Weights of a small masked spectrogram model: arch vit.
Rows from block 10 of a small masked spectrogram model, named by matrix and row number. Rows with one number belong to one neuron. Each number is 500 + 25 x the weight over its row's rms, rounded and kept within 0 to 999. All counts start at 0. Numbers have three digits each.
After each neuron's rows are labels from the 100 clips, of 14976, where the neuron reaches its largest size: "strongest on" is what is common among them. Only what is clearly more common there than usual is listed. The data: struck, bounced, scraped and rolled objects made by modal synthesis.
# gate: MLP gate (model.blocks.10.mlp.gate.weight, 672x256), inputs 128-255
# fc1: MLP up (model.blocks.10.mlp.fc1.weight, 672x256), inputs 128-255
# fc2: MLP down (model.blocks.10.mlp.fc2.weight, 256x672, transposed), outputs 128-255

gate.654:540483468454500500500450518500500516500536500490500525475478500500469495500520500513449500522540508523454510484500527474539496545500487468450545464520499508464522500487484499500475500571500470500542500490513479468486551522500520510471500456483492504500509522465500531480473471447477473555531500507495476500520471543520515513506500500494471531490517500500500527500487519481468500481500
fc1.654:531554521464483500473500472510500483522504500500500522462547513473470472500500481494500445513439494473502529494463487441500500490508500492487487515485519527529500500476495524492500488500483527523516519486500523500505531474461512500500538488500488459544521479470475523500535500500500480525506487500546484525513500500500454483546500556469507500500471462509480500539514500464455525465523
fc2.654:518504516492500561486506500483483475500493500484500500522500432483527487500500488485511502519517500476572509486485503552500471519476447469500500500498476502377536533499454498474469500511500523500500491517487500550463434522478457562472513500482500500521460516500500500525500480500541500491500516484482495500499500532514535500514500472587500500500500510500480536453500513545500500500500
strongest on: clamped rod

gate.448:485500477497493500527484517500495500500491477526528514479500500474477500524529493524471500442477500436508500500530500460491528479455547549550500573501500511503484464554516440521469524500508528518468506492500485485524507500450443488539549500509500557518498500479487528477500480500537527485533511516432500500515524500528474500492519500521466501490475544520475542540549500520542496474515
fc1.448:540500529533546523477513500500500500500500457500500493536500464500471542487508500444555500551546500509485438476484470542475494500524500534474490500500490500530528457526506504491474546474476497489514453451527493516543454519516484449482465490529500500503486513530472500491478498554500500534560533509484500532500511520479477500476457516500469525532525524500500521465500500526500486500500
fc2.448:500501498482500461485500520430460509500524500477533508516500476500500513500513500509500474521517490496459500526500489452494487550473500517481524479484482537492500500500492501550542559500500469496500521507481532500500452479572523481500517520539490454467474500518500445500470526502517563448530504490545498517500467465485531518500500457500500529500521526505500523536557487479500435509500
strongest on: one hit

gate.589:483503500500465512530500553528555525500500521500531492530462503500500474500478487519500548480527454522517500483500479436500500500510544533500482536553500500500484446491560500507489505497473463459500462497500468481520500482494500467467500435500500500500487517490516468454461526473500500500523500488515500506473470463493511488500500538565512566565485483500491483551476505475482520500493
fc1.589:475500500500519506461491500517500526500532498491500500492538500473528515500475429479484500514518475500546485488506500523500537461470503483443471467532488500475500500482504500500497471448515488492500500500505500500507506478475478535513540500500500513503500489477500500507500482506456538472518500479523485511500453509462500436550423460513500500490490500518542500470478515534472552500500
fc2.589:500500496533500500500500477533500483500500480494511511509531500451500466473505500500500500500500524483500500559500520610475500441468481500492500500474500500500467500500500500468500500500504469564528500500463525500508494500515496515471533500460500500584477514500535523500505500492482500543492500471500500500500528500500500500487500519453499442500500495512500495519500478500500551500460
strongest on: steel-like damping; shape: string

gate.143:524500469500506508446475555506500542509500432545500446494493500523500586507498496499441517500465500530509506515511476500539462500546539504500500500519479475509500500511512472512485530500500524510554500520500467521500482530500500514500500457504513500552518500447487493479500467500472471540500500537500476523496504490500490497462500527500507474502535500534500500467513500479512490500484
fc1.143:520520500500495474563528507554480500500449531500473496477500500500468526549500500498500491494500500500529491500514500500483493505458457500500500524500500520478448500557491550513471473491479500500537513535552490500500520500500500510604446500509500488469524517502471483458478500500500490480435500551525500483486528500461478523490550483497556546511500500504489500449497496516471553500500
fc2.143:491497527538538477499484495478461478527507484500500500500567463487466503498542490499480526478501500439507510500480509489547405536500536496491467501488513500500517551463498500470527574509527500508518546536480492499499524500535560485470494484506486487520500512481512521507500454508500508536509458508486510484528484505500506524516491485508500506492508541555500487467469489494487495494500
strongest on: clamped rod

gate.49:482523456518478461434449481523543538534500500508512543519536476544532500500500509516468467418500500574500500500481500505532480566521533492452500480508495512500476514469538501533500488500500511513500489519538500500511500500509500545455500450506468484500483468500500528527523500500500490516482485518500460500477534515513520500512500493500488500480474466506525465464471512516521515524540
fc1.49:447500474500494506449514510491500500485500515485483446500500500534501467449439544500488500482510477500527468521520500500505500481500460500497511500500530471537500500500500500500500527516506500484500478510500497463538487521500500476511500500478466454500500487517520528500530495497500500500513513490516490523510468500500513506472500479416434500481500516494514465561505447462533463502517
fc2.49:478503500418468528500500454509439460458500513500484575486525467491482456500537446516522500500485553500552514482516514477500517504500490500517500507500500500517539515534514530535500431495459485536468510510519490501499491561500469478447501523500467497508496502506500500516499505500500526500500508518500495507480512510500531500537507530505505509492494500476489492488505529500486455500512
strongest on: steel-like damping

gate.96:500500538431500482459470502475487497500500448502518500549500500492535502449446500500453471520437533500501505500500487461464526495500500562462516500498489511500507500500522465490500524500500543435500492518447529482498520504526502529448504555507500523500505522491477500458488495500522458541536448500514476481525499481520500474485500500500471524500500500512525527514473500499563467500452
fc1.96:482548500539489512451497510493518531511500483517509458554500500492491524500470500494562500518500504416515500500497509500456500471500478500488515491482519516473566500500500503500500577494500521500507522424500518531524500500481472500500521455500500500542500544528481500500480466500531530515474479502564500508500482504500500496521500507540505575500506500500524500497470523553500485438530
fc2.96:500490501500474500500510448511516500470500540543500503500443516447536515512528553503461500514488500496505522426500515559501500540500500461516501500529500492483483485517509488511467471425500525545500506500500500546464522528502545500500500485532515503453491509477487489476503500500500519531487500518462500505500546493500445500500563478525514550500517471446501500476472488538500500505530
strongest on: one hit

gate.666:530495522455500470461550490525500458483532496500500500500417500507500500500500474500483471500491527461500500500504494500500500500539500545500520563522481473500536500485465500468500500506500514500500500505554446471457500486464500555500500499500454487500500484500500500498480529487500467507546500490500500545519539546500514500484512491500500491500491532500500500491553493500485538479449
fc1.666:504515525510500547498453496479494550507461500531546493511522500477500500505500551523500535500523515500546478471512519511526500540518500500500459500485500508500514500502515475484489500542464490500500484500500488490592464500500447477444503500511586480483515500524468505500471506500551497499540487500544500500495468451476476462500500511470511500500500476500503520497500504500500500529518
fc2.666:527488499500500487511522496488500486524500530500500513528494468521500457500500484504500462500500457500438500530478530522500485500500563527489498468500498523500536499517500459500500543501518502538531512482500500513425544500453571533500492513500433500487500500500505491487452527500468468500500475500500490500500502559500500500500481486527500506499500513487493500485497500500519481500500
strongest on: bouncing; mains hum

gate.12:502500439493500500531500523509500547560509500493501500467500544500500437500454501477500500500504500505483546495500488500529500500500478500540571548500501500500447500500500494500500580500537500500492476480500500499500500451484441519538531500486451500500500524529480518488467525518500459500520500530500500543500500557516527465500500456450500500490500496515500516486500457500526500500492
fc1.12:493462508503494489514500500500500467500489444473500500490500473500452500526521500496526457475500527525515460405528493500500515498486500509511464491480466511500511500512477512487490512532470495500506511500485467500500556529500603500482479538500550500500474500503507476493500485496485478490474508500541500519500500500485488544500500619500487500516509534492500469497500488484492517429515
fc2.12:500500500510500476500500520501500530500500527525500481500500543500500499437500504506500540500490454500476500560491484462500500500500480545500566500513499500500458485500499537500500500456516500534500509508500510502500484472500385500495524500502501515500526511500496500489500493500477501500500524519481528486500500544528500498451560398477500500491477500500519500498500500498523473539477
strongest on: bouncing; rubber-like damping

gate.587:500479504517528503500458547501527531522475445500500484500500500528528500486508500526510544476416487500469500502500460520500500478533532510444501500554500500497511475500500500500531488523505505500500462511481494519467554495480500509500500516524500537500530485500471526474500524500500500503540500500429508503467500514493523500482497500501512500540570456532500448544525512517500500500503
fc1.587:532521476536516479450522540509515500500500463528473530500497497543486500507502476475544553500500478500500500500500466491457527431441500537483504494478500550500500500512500500523491528455500498500474500531477500500470478500514510500459516518500500493500513480507500505526533474462475539447500440500500527500528500524500523542538426500542500467500500481500490468486511500500505500533484
fc2.587:500490467533489509515465521486456481500482442459500500452464483500568500507448501486471508458497491472511484500509527469458467494500485519496492476500520472500515466500478466498522473437517499566468494521448504463519469500510508474531500512541560524500471497500476530492524479506467534544533476461500467508524500480536500487478478534515494485523527538506521500476486538509505499485500
strongest on: small; mains hum

gate.649:500500535460500494516500484500487500537506525502500484481525514477523521503556500533479468500439487473478500515500485500528527514471482530500500485527476500415500475500476519507492472500466500492520508503500539447500504535553531574534474500500500542500476452530468495482481500496537500500537516500484500502487533515500462497500449517533503480517500536482530500500500500524500521525500
fc1.649:500500455532455500500481500495514476485548500500519487500500453500494512508500541489431471482497500487500500500489493477544500520523491528519500474518440500488500547528496502500500527480495544500514481549500505500463461546544574526484498500516489516465542500500500519500469459467500500500483533497480500481501512512500557500490472498525544545479458500453500481525564468531478500500518
fc2.649:558502476500505473541509528509500520552495500489452464507500488500500502537494500496441492542489512477491522500499507500533500541500500464500500511491527500467500539500500450502455509531497538498568539550500497500500520498482555500539500500480532500483489500500500496524453500525550477543500500489479483500527508500484466505500536500574500518500508508456486534435496455531506529500476
strongest on: small; bouncing

gate.489:524528500514500503500500527488501500523492481576500507431500514500520465500500517527444500500529537500481487500559484571481500500560479515522483504500505500500500470500480483447499500509454467566471521524500509541500522479524439522540530500488491469480485484512480452535468484537476498540543538492500500466500499506505500541500539500500477500468558500500465465548538500452540506436500
fc1.489:500464509465512446456489472483500500535500478487500488542550502488532541500500485478520500483500427500495537475481514500521525500521482550490520473480493500518488510547486513509493500540534526502548485514507500500485532460485466497500500518500501500476525486500500500518500488571526533521480514531469520483482497500494484473510449489500519500471498534539500496503477500500500534506504
fc2.489:496540500500500500500500500526495472540500500493500500500500500500500500500459500475500483505489500500500537500500500500511500500524500500500500500500500500500500500502534465500441500500500500500500505500500464500500500500521500466475500530471456444500499500512500519558500493500500418500500500510500500500540500500500500500500458550500465500500500500500500578500500527498500444515500
strongest on: small; rubber-like damping

gate.175:532500508500500498500439500532515545542481500495500522500500481500449571496542500521456500521500515483500530500467489500500500519500534463500502480500447447500407508519514510518500529547485500524500521500500514500478514487500512507565510498503541500498495500500428481486512517538521453500507500500500490521500542512500500538500500500546541500499470551492508522500500440463489518500472
fc1.175:501476527559484486500537503539500518500508513488458510471503521500465497500503441500466509518513468512500530500515484506518500508524496462487511486475442500446500545500500520478510500500424481419522518501500500500467482479492550462482500512491554500526489456488492488536477500500474489500479500489500493500508473500500500500500492500550527544521507517472491489505510522512516495484479
fc2.175:501477512481500540500486530545500464512483500457465509503536500522500527482489500500465500500500528533500483513473500524535487528430465487500529492500521507536543474518494500491444490463496473494491519471496483500457552553523544487476475506477476509500508455500480497541470461511525482490541483475546485521500523468475536485522536500485489500500535524500502497500478488529504502517531
strongest on: bouncing

gate.263:500413500477500492475489500500483500465547466538492500520527490500500500558481507500421500500442480521500528509475457549500480433508500523483478500538489474500474420525527507529509486514507462554514509500504500498547500518478464480500470494479510500535516519497473500470462496491485517500497495557475485477513500485485500485475500554519500497529535476494465507486514518500506506500478
fc1.263:422456476483524500504510500473450538546473520463500465482500537511483521534512480525469505500562500534517500516467518482447529459482450488500535491489485513470500500485533506509521511531500457481481500493514542531500496500523492486452500508556537517500496463500554504496490474484511454525500466500515527527521483500454500485495500500479500500500483517500507466471500491477511460513505
fc2.263:481501566516500512527500488464521500498548487458522480500544520488462488513464522519447513508500491554557513500500527500447518494500523462495490485519538500529500493501531472500501486513549452491441502500500523468517500500451500472500473458499513500493480425509489456480485492472472539505500500507452526485524516490443519458527500535526520516497509452489539520494506533462486496500443
strongest on: small

gate.226:500500517500559500482519534517506500500444477500510472488525500500500500500500500539500457505449496463500556500508500566494503500471504481475525500525448493406520500536497500547496497500444514525537500503500511500500506502500500517546461500487477485547487454473487500524463501500500500511500452500543522502462500544455423530500465514500540500500507535500511500494539500481464500500457
fc1.226:533472500500517530500500490521472467520511500500480488515497459500475566500535500461500469500515490500519495516500470531500500500508515508500465495481473500451464462500500500460467523500462560500500500486482454520532493525503555546524462456500500486497482500537487488505500480507500500500530500519484494500500541500499477488518454500516533480476500535483516524500492456520511500500511
fc2.226:527474521500500493489500476539522483500497491440500477515500471564500505500500457493482501488498500491500500504504517503549474563515464515500467500493488502499500500479476500482464524500479500484481494529497475503470546544500499495500487508484574527514503501500500514532442482511572520544524491480500519500504500454508491522529507460593522500500500483450500504436509454508500489500519
strongest on: clamped rod

gate.526:484544509497513530500500537455464500500470531500460455458479519499516516500545500500398453500453524500510500500500500500532495500445527529495504500496500481533506500500524494500487455519465518475490521437500482533452483473485490451500487483464500500519492500519488524514431514500552507500500521535506470500528500513516490500500492536545500527500471522500463491483465513462500478500525
fc1.526:489514479515571462511511545541456502500539496490500500500500475500546500500495498500500503459465500500459548496500478461454500515531472454500449500500500536526507557500477522489540500501460468478492497500487491494500500500514486500498500500489459440530464505500498480527546494475509510514490505548518500457461525481553500466507500500511454466506500486496506488504476517489475533500500
fc2.526:486500500536500495500500505498498558529374518528500487500500500515500487465512531534486450500516476500505479500500500420407498500487500543516467560500500504500497500505543520486500500520475498465502498500506539516471500500500530473554525502544503500476488488500497488500500500500500507500502500519500505500454500443500500505500500519517500495500535492500477500500495500464500542500501
strongest on: steel-like damping; material: glass

gate.310:500500500506542454508500534469500500504476534550512487500499500500500515516501484486520528500519494432427500466500474500500500500500465454494500502497483512515480457531501500500500500500540483527467501500539472500500540500441464500513500500500457500487553583500492500500513550473482500500554500500488500500473550500447500500503500486480506500475492481500500500512485548482500522500500
fc1.310:520427547500500500455498463508523500550551501484500535495475531543500500518492549531523507514526500579500520500500505478495523465469500544469500469500446462500500532518523481505517521522482500500500538500500492448500503479515500492487468464487532463500515500471522513508500500522517500500544517473511464480500500518555500536500536463487493500500500473500521473532460500500495540490506
fc2.310:458490535507500474498548500485500495582569547510500500500481543533474500477508500514504524500500493500500458500484482488581516528500524533515532480508519506487516440500515493500544438459521500510476500497528472492580499475526530455505500497535505461500500500490500500497500524498500511532508525549499475511500505553500490491500543443521500538487516442483507543488505534544500500500500
strongest on: repeated hits

gate.392:461500500500449538500432507471488500540548500528495531514500451482534500500489500526441519488500500500500500492478477500500500533512594519525519500513420500479485471521464500489538485511500500463425516483500500508531493479525467538531523485500517485514530500500517497469478500493546466541505516466500495525500486500491505500446500500512490554531488500500500482500521455549500413500500
fc1.392:500545517500500463460500478488542511464519482497462535500494500500511437449476500500500500471524522500462500436500486500459522500466500552500500513486542500535500559486500474532474456500500482468500450500456500441500470500463500500466500500512500466500500500500482502512531503500484500477500520500501514500500540478536548508530440507443500454486516500526500504542542500500500523479508
fc2.392:500534513452433480504462500497490481522479500552479500525500494470548506506500500500488497480511500500484500501535500470462512489500483485503502493500500496507500531493487475538500507483488524480465487490500500499556500499460473549500534435516588485550485502500500471482565504532500558500525516510527511500472539521494454500500518520542488500492489500562500499495454435492496462471485
strongest on: bouncing

gate.277:491437528463532521500517495500512523500500500488502542523500500500497500451535521487467481500461500500498511500516477500490505500441500500507467483500500531520450500480516531510479484500474471525536514500500529479556546494512500537500469500468500525465512500532474506500509501458475512500546500552500498526444500508500516512500500540465490495463527473495522522518492498500483512500490
fc1.277:514483471515479457500500492530500508476535500484500542474520455499500500500488503492504523517500525500511551500500480522469484535536503500500425500500521478499487521488500494540472500500553500499503520499539508500500520480500500531478500500500553500529443488534515500522500472530542494500500533535505459500459500500531455429490455474556463500500511463477500474491472500519552550504473
fc2.277:474525478540517496476500538500493500500500495550500492511468510484500503510490575507540495525500495545501518576451496400501450493504500500491496500500504503494442540487551500471500500476510500480492474470508500507500451482534485500500500554516500457460527500516513486500500500500500423517485500526527525500500500500536513489478501466500500458500500528516491503500539500478486515529490
strongest on: steel-like damping

gate.191:483473500521507487500501541495525507484479495500500517500500500543500485500508500534530500545503488549473521484500500538464531442516508500509489525511500505516534490500500500477500526512554465489493442500500498534458500559447517451500500500504429550500546536524482502502455530460480511487453473557469520499483463515511500486471500500481539500500538474501500455534530500456469522500470
fc1.191:500517500458500442500500537500479500525500501528521479482571455500494500489466500452562526500484511535550500500493511500481500445483482436473500518473500528451486423471485500509494500506504469510471461529500474491500484527500500529500500574489478500500500486500521500500500482457500553460500500513518483500500500500500477500528500462456522528529539474500533482506500533479500500500430
fc2.191:508506526533458526489399493529476529482480500488475490500567452464522547517476506512500524489500495496539525509509494500495500516476418500522486541500474487500456442538501523475500500500497500481500494517500513500500499510500436500492500485500573459516497512462489510518500480483516485500500500500528489520483500454485459475478553489500500444500478491500497510504462477515500496487481
strongest on: steel-like damping

gate.210:500537533500459498482520500463500542500541495559500498505500467545506500536500479518500500491500468500518525577487455455512503521500543474500575500502488495483469527500500535500509488500512539500524500493500500545514524523500461546529477482479488557456500531513473480455500545486513500500479487564481508498500528515500500482500515464504531500486500500472512495517524500500490527516450
fc1.210:535500459500555456500503459500500535548462493500466431534518500472441532487527567517500455537500465500500548538500500501500500526505500500500500521486500511500525500485498464478491538556500554530585500563495533500500500500526544500500500500500519496500500489467473530507523500536500433500501500500500500500463493528500542500460462517500540503515472500506519485500500485536473469500500
fc2.210:490499475548473500520491453512505500532514519436506457497508504481446500500539500533500526484478482454485509474501497522523499473464525525493492500500538472479476500495479475473524500500500500492525511583488525500505500500500521491461509458539574470459508519500512453500509531486500488526500521471500499448510500553504500549531489476500528500500445503518502516500518494511516500500381
strongest on: clamped rod

gate.407:500492530500527525500481500525500515449508541522513532500550521500470525475551504500500500552500525500515500500446464500520518496527556500500478519500478487438512446500519529504500475523482489467521500506499525549500561511500500510484518522500507493499500541526513509500488537474500475534465482528472514500464500556537497528491485524493467475475488477535482500494499488503515480471473
fc1.407:487485512478487532500500458458461509496483517454503500500485457491550441457532500513483459518407479500550532475522472533472522590499534523523508500542508508530520566500500487503525472500486528513500512512441531500503474496515493485500533500526535525538513518452535460489499475472494508500521517470514502542500499449500500487500511500506500526500507519491538500500477555500493518514488
fc2.407:442493489500497527508512496466485500500478500500500500484493477524498500496512516584514488483561453482498500492508505500388490500492500500507500522476500509505500500564605530487565480491500462500494500519490548513500490540490500497500508498611500502500500500494509459514513489477500542455475480500507503499519500500490510500520491492514503510486490508464519479520487508403515525479507
strongest on: one hit

gate.138:487500523552497500500500500500525579462531500500500493474525500500511500530500560517500517542500540500507500500539447500500500500445481500542517481500497478500500503520500479492527500520500510492457443466531462516473486519500503473505505500500500518469523501497500500498500506500495509500512500573507480500489466479471516500454470556497490423478514500522541456494520439426542530500451
fc1.138:500455451478476484500505500524519474508500500500548504500534469567517500499500522508551500556500500528559552500500506595486503495500510492529516503461532519461542453524500495470500500476500482513481515533471483571520476497500477521500500510476558536475466500539520515467500540522500502506489498441500500529448469500500513480484543461465485492500440500482558500500497500461500506500500
fc2.138:502500517445500466503563535487499493492509563500549498537512494500500500492500481500559523519500534499539500525480498487497505493510470500500524515527487500500511429499487446500490488500484516473488500475500511516464448515500478461478486503500500500500507500535500500497452499457479500524521500472478510497442483500538534514509533451500507558513483499497491500509474500500500502543478
strongest on: bouncing

gate.20:490500520488526500473439522510531500524530500515493500542481500522508500518526500510452557484484532502505532500500500569520513518501500500500493513464512500500476528540529539516472500480500500471530481500500488464500500562500500500535463505509492513507492464479500464524542510514500483517477542549489456500500457500500478519519447516440482525500537503507509496497486465512500431480487
fc1.20:520500500500477500526559479507541479574473428494500500456500479500444479475473520447500491466480540517501500500500499500500500473538500535486500507547500456522500500500502437500500534503500500500497500468500506451500500523480563515563500480500514488535549481491500500522542500500440487514500542458500496500530500451532500469514489500500480500483500521500500485461520464519500500462500
fc2.20:525474500471466468541500470542482508459500500504500500500523500445544500500523500463533500500494471520500530490500492518500487471500576500495500522470500500501533472500500500503498500500500500550481542518500500555459492469486465540500526486472500500500505489500500494476506481500485441480464538449500523503508499494466500500510500500500500513496500525500524507520491519565500500500542
strongest on: clamped rod

gate.559:518542527513502524494512501532500507499500531500451500522500469470438500484500500478500484532473487493497483481435500463500531500500520495516557539495544503457511457491500551522484474452483500520526475500513475500512532484479518535500461469534445535478500491499513481461445512538507471479484519494453520596541527500500490531521517500500500513494543510493500503510554500533497500480500
fc1.559:524473540500465500512459500495500482522500405475522500484550479534500500497500500498510465500523501500500468520500476462536553510550500499523500484535460500500500522467500521500527458496500500466451510538482500500482545491501534531469523500500469497466491500500512488513496516500483507479520500433500535546534455524470500487502539500461500479500533531517498500490517472495528500527448
fc2.559:500500500511548470480489522496512555515500499500495500476500524500469542500490512500471499533500500521482500539500475526512562465504524468486503498500468500480500413477500500503518551528500502500529488495500500474540522500481500500457473497500487500443533500511493500500500500499453391536520472500507475485500493515496500500461500501433500456501518482498495491523561494474500500506489
strongest on: steel-like damping

gate.544:497484495527484546548465521545500500474481477499466500512501509488500502514518444500500496515520538500478504523440510513500500544500547501496483502493498514478576500500474500492501509525536520484472527500505500489500500527518500511482508474465457500504513500524525472478517500513533456550500534500457482518500513503528492561513486500516501536500473551500500541502552500517500480500425
fc1.544:465471474500476486500537473482466457479500547509522500500457466479500461547473471500522500500455500532525502494468500500492513536520481471537472547500481470505514441525487500515486442523550531528507487484561514544496447523542456452531518500498500500500531523506489500474457514500500499473475500500513486500495494533527546500500574472500483515488474454433500500490493500491484481500544
fc2.544:483534500642500489462465534509524487479523473533548473500512526510470500520501500531527505527500458451537518500530456510504450459522537495490541466501500493529500500489509545502531486483505495507500482487483484484501513516491517466500485514499500534462533495504502533509447503500491500530500480500500500500510481490496460506500458498491500498510501489516489459547516520464503500515497
strongest on: clamped rod

gate.6:531500500478500549508511469453529477474500508469500547495508498478467500500500500495448542533475478500476543487495483515492517520476545495530500528500503482469500448500535507485439502501510439500512500500530510500465512545519500494528500500500513500521480500492540543514459457516522502509467509523479465523525481521486516486500481522457541456500515490508495500480470545488519500491463
fc1.6:537500511494476502470500500534550507480500500500490527530500500500460453510500461470484500494500468500500547522454519500522474500545540493519463479524525489492526495470470481447520519500500527545500519498500526505489500534485543520475448500500470505500503500515500466508450481568510538500500489500476500500446515500500500495488557500526493549484467497461477446500513533528507513491541
fc2.6:529548529463475500522500475513468522518451532491461500485521456489539524500500470467500491508500472500550548500456520500500532527500504506511533500492500492487500499519485495495462500472500498529500512550531500525483516500478511530500518474500496480500464500487493472494468508501493481500500526500521495500558479432501453500500500529514500500516504496429541544472500516539498485490530
strongest on: white noise; pink noise

gate.452:520502522500535488500504500527482544528467496500500500513529500467481504519521509531392510530497494501523542514500500500538500466491535500486536477520500500471501531512487500498500500528534543533532505533518437523542504500514500519526479500500477501540498479500490512500500531500494469535460479544495500515500540527466519462478500500535500480489513500461490484472530474513470500471453
fc1.452:500498500562535512465532500500521500512500534500500451509534504500500461557512533500500494500506500500546535500500501511465493484509500467510500500500493505482515500482490537513491525512500491529518539489538499523504511476446456500464480522506512507505497527541500493508485532497547500503500506574588500509515551500470500511495543500547510500463473499495497511500523500499467546475480
fc2.452:469500500494450483466473512500498465448500486466479527501500478488529500500509477533585480500522523448482456500500500500415486500451453500521474519500500523500507567547521468500511537506475500500463481493526554500506500521500508527500518495530535500533500509500527466541512443494522549504523500486500496500502491481500500566563507467539508505500468453500528479500491484468500494500493
strongest on: one hit

gate.439:507497500533557500517500570500500500477554456500510499512500500500526500500500452534462517535500496509500498524488499500513486512500500523457568448528482476446480468498526470500530554500500500500523459520500500500500519469530482469500500454496471504515498507500502500472473476500528482500500469536463532522435523524471500500507500500532464500500543529497528466500521521497500500500510
fc1.439:479500525518500500463547488522498500454484539500524528500554477464500500500500500498472500519500481451500500500529516500510491463500516499470518522529514523500485500504519466462500500493507504504524446500500500500518456530500524500500522535492500518465500463500521534550497465500459500508561500500520434543500500557553510472505549500500498510519473500500500474545462500551500455500476
fc2.439:480500496500570487536561514487500449512500546527500465522477493480507500519502537506512472469514500470541508500470520489520473499500490492500487500500482468445500485500500530500489500489477500511471500513475531524472499531484517500530489499501500537466472452485500470500495500510541492527497492480562507493432526532483495512491529453500506506500498534508486500490514492500476530503522
strongest on: one hit

gate.517:536572500552471453500500521500483493514500483500500426466500502500500537535521468534457498477556529412503500506500527516474484518500500491500500500511500507502496500495459507499500471499503521500433500522542500507504463500502489542500500447480515523542515476548490528496500491540500500500523485454500514500493500500475438521500526500527522490525500549500500469451500460527524500455475
fc1.517:500457456501475516531436502497553539473475500505500527510500490429555500522500500520489465481477533500480505551469545486524520526506533500462535500541460511549500540497478500478500500552532487500480526500495500465545526502513535487500500500500555508477545519460486489479491471500474491494500500457514517507500477522478460538505500527500523500527497500514509506490477511500511481482461
fc2.517:462500540497577512500538531497500463527510544490537503484525466530513472500500545518482483539479495474464496472500506518517500529508536474491468548500500491462508450483491489516514500446500480558500509500474509500442500511435542500506482474511407514474486464500500500467500461500487500500519517516462476500500500520443527500497531485494524478493525526459512495494500518491485523546494
strongest on: repeated hits

gate.280:515500510544549500486500500500511485527551500540500535458516515524465532526466496519500470500489500546500496469492474533476552515500480508485500507482500469489500493521480504491519500500495500500500482500479485461500500491500500500500502538500579504471504500500518500501525463506500463492500500544479433500465470500520511481517501464500490416484550476500488500500500484460470451546471
fc1.280:500500484500500474496553493460517480500500500500551533496541500500454500500500489457500507546521480451500529500518503468520500500500500503511500500509534532482500522547500500500543500500471500469451462500472500500500482468500500469479526459466423500541526500500507462476520476507497544489500500467564496539433463506537444485513500484526523498508527517492528539544467464490500457504543
fc2.280:506499551500521514500500495474439484492509526515543512500500504461455521500502438500530488496500500500443512425484470483500473498483500517545500519500469496426496500475494548502500500500484470535523487437500500500500479487500510549500500492486500500500500479500494500530543500500500399500500500500488500500500524500500500500478457500514488463504500501533479500463513538500500471526524
strongest on: bouncing; plastic-like damping

gate.341:530478512500483466500508501478480494466519500518500545500505485527500500500500502542521500571516500541504435476520485547464484487500500500462506500500487497452473427488483490476500437488500495500500479469544468500500495500474500500489500489483500515500453495471524517508457519491473531500468500556444497500533500467496500500471500500500516500500536518483470522494500494473478477500509
fc1.341:494524500500471500497533500500500578505500500480540500500461500437500500502500542509495494500511512524499562500539470516469444539510498500500500447481509495500534500500500500548516531485500516467513500488509487556488500514485500481489519500500532500537485510534467496500520488500500500512518500501492465468541500500508476550515500487542500500492500520500500500469493500481551495518490
fc2.341:502500500538565463500502500491535524500555495456537462500500500552455542467500500500523526500500508500466556500476464509548508500468447525500500484492500520500526444444500500500514531500488544447499481500473463500456485500500500500470502549500500513500507485500496522507458527496500500500500516500500513466500500500500500500479490500422500500500516490500479481500500500535500500517500
strongest on: steel-like damping; shape: square plate

gate.434:510467468502570500497498523534500594500500468511509486500505500463529500530465526520457500489500500500465507500485485518507509433499500500500521524508493472499505496492496502496517539500475505541570500500500503473534540467500500518500500480490476500500498500546500500500501530500491443510501502548511500519500502532505453474463472499460494500500519499505532477500484485470491504500500
fc1.434:529486450500500496495458472518500526470451500501500551500500500508516512534500500493480589505469510487522500500477479553514509503500468496514527500527525519535500500506526492521521524500500500521536500513500500524500550524464500500486500539474500500500500452500467480512449530500500500447485461472513493544504500500497500532522500490486465500500549517462500479502488534500469527500533
fc2.434:481527533427441500500504500500484454525513500573539518557520500486506500462496480529526481545515512500478446524515508447486518512538558492498478478482460520520488500499496466500539452501491500481499501518500464500499508522499489480526541500507512518500500486496500541479507518480535500584477488500486515494481500500472512517531465500519500527495526500509499511511500501515521475500500
strongest on: one hit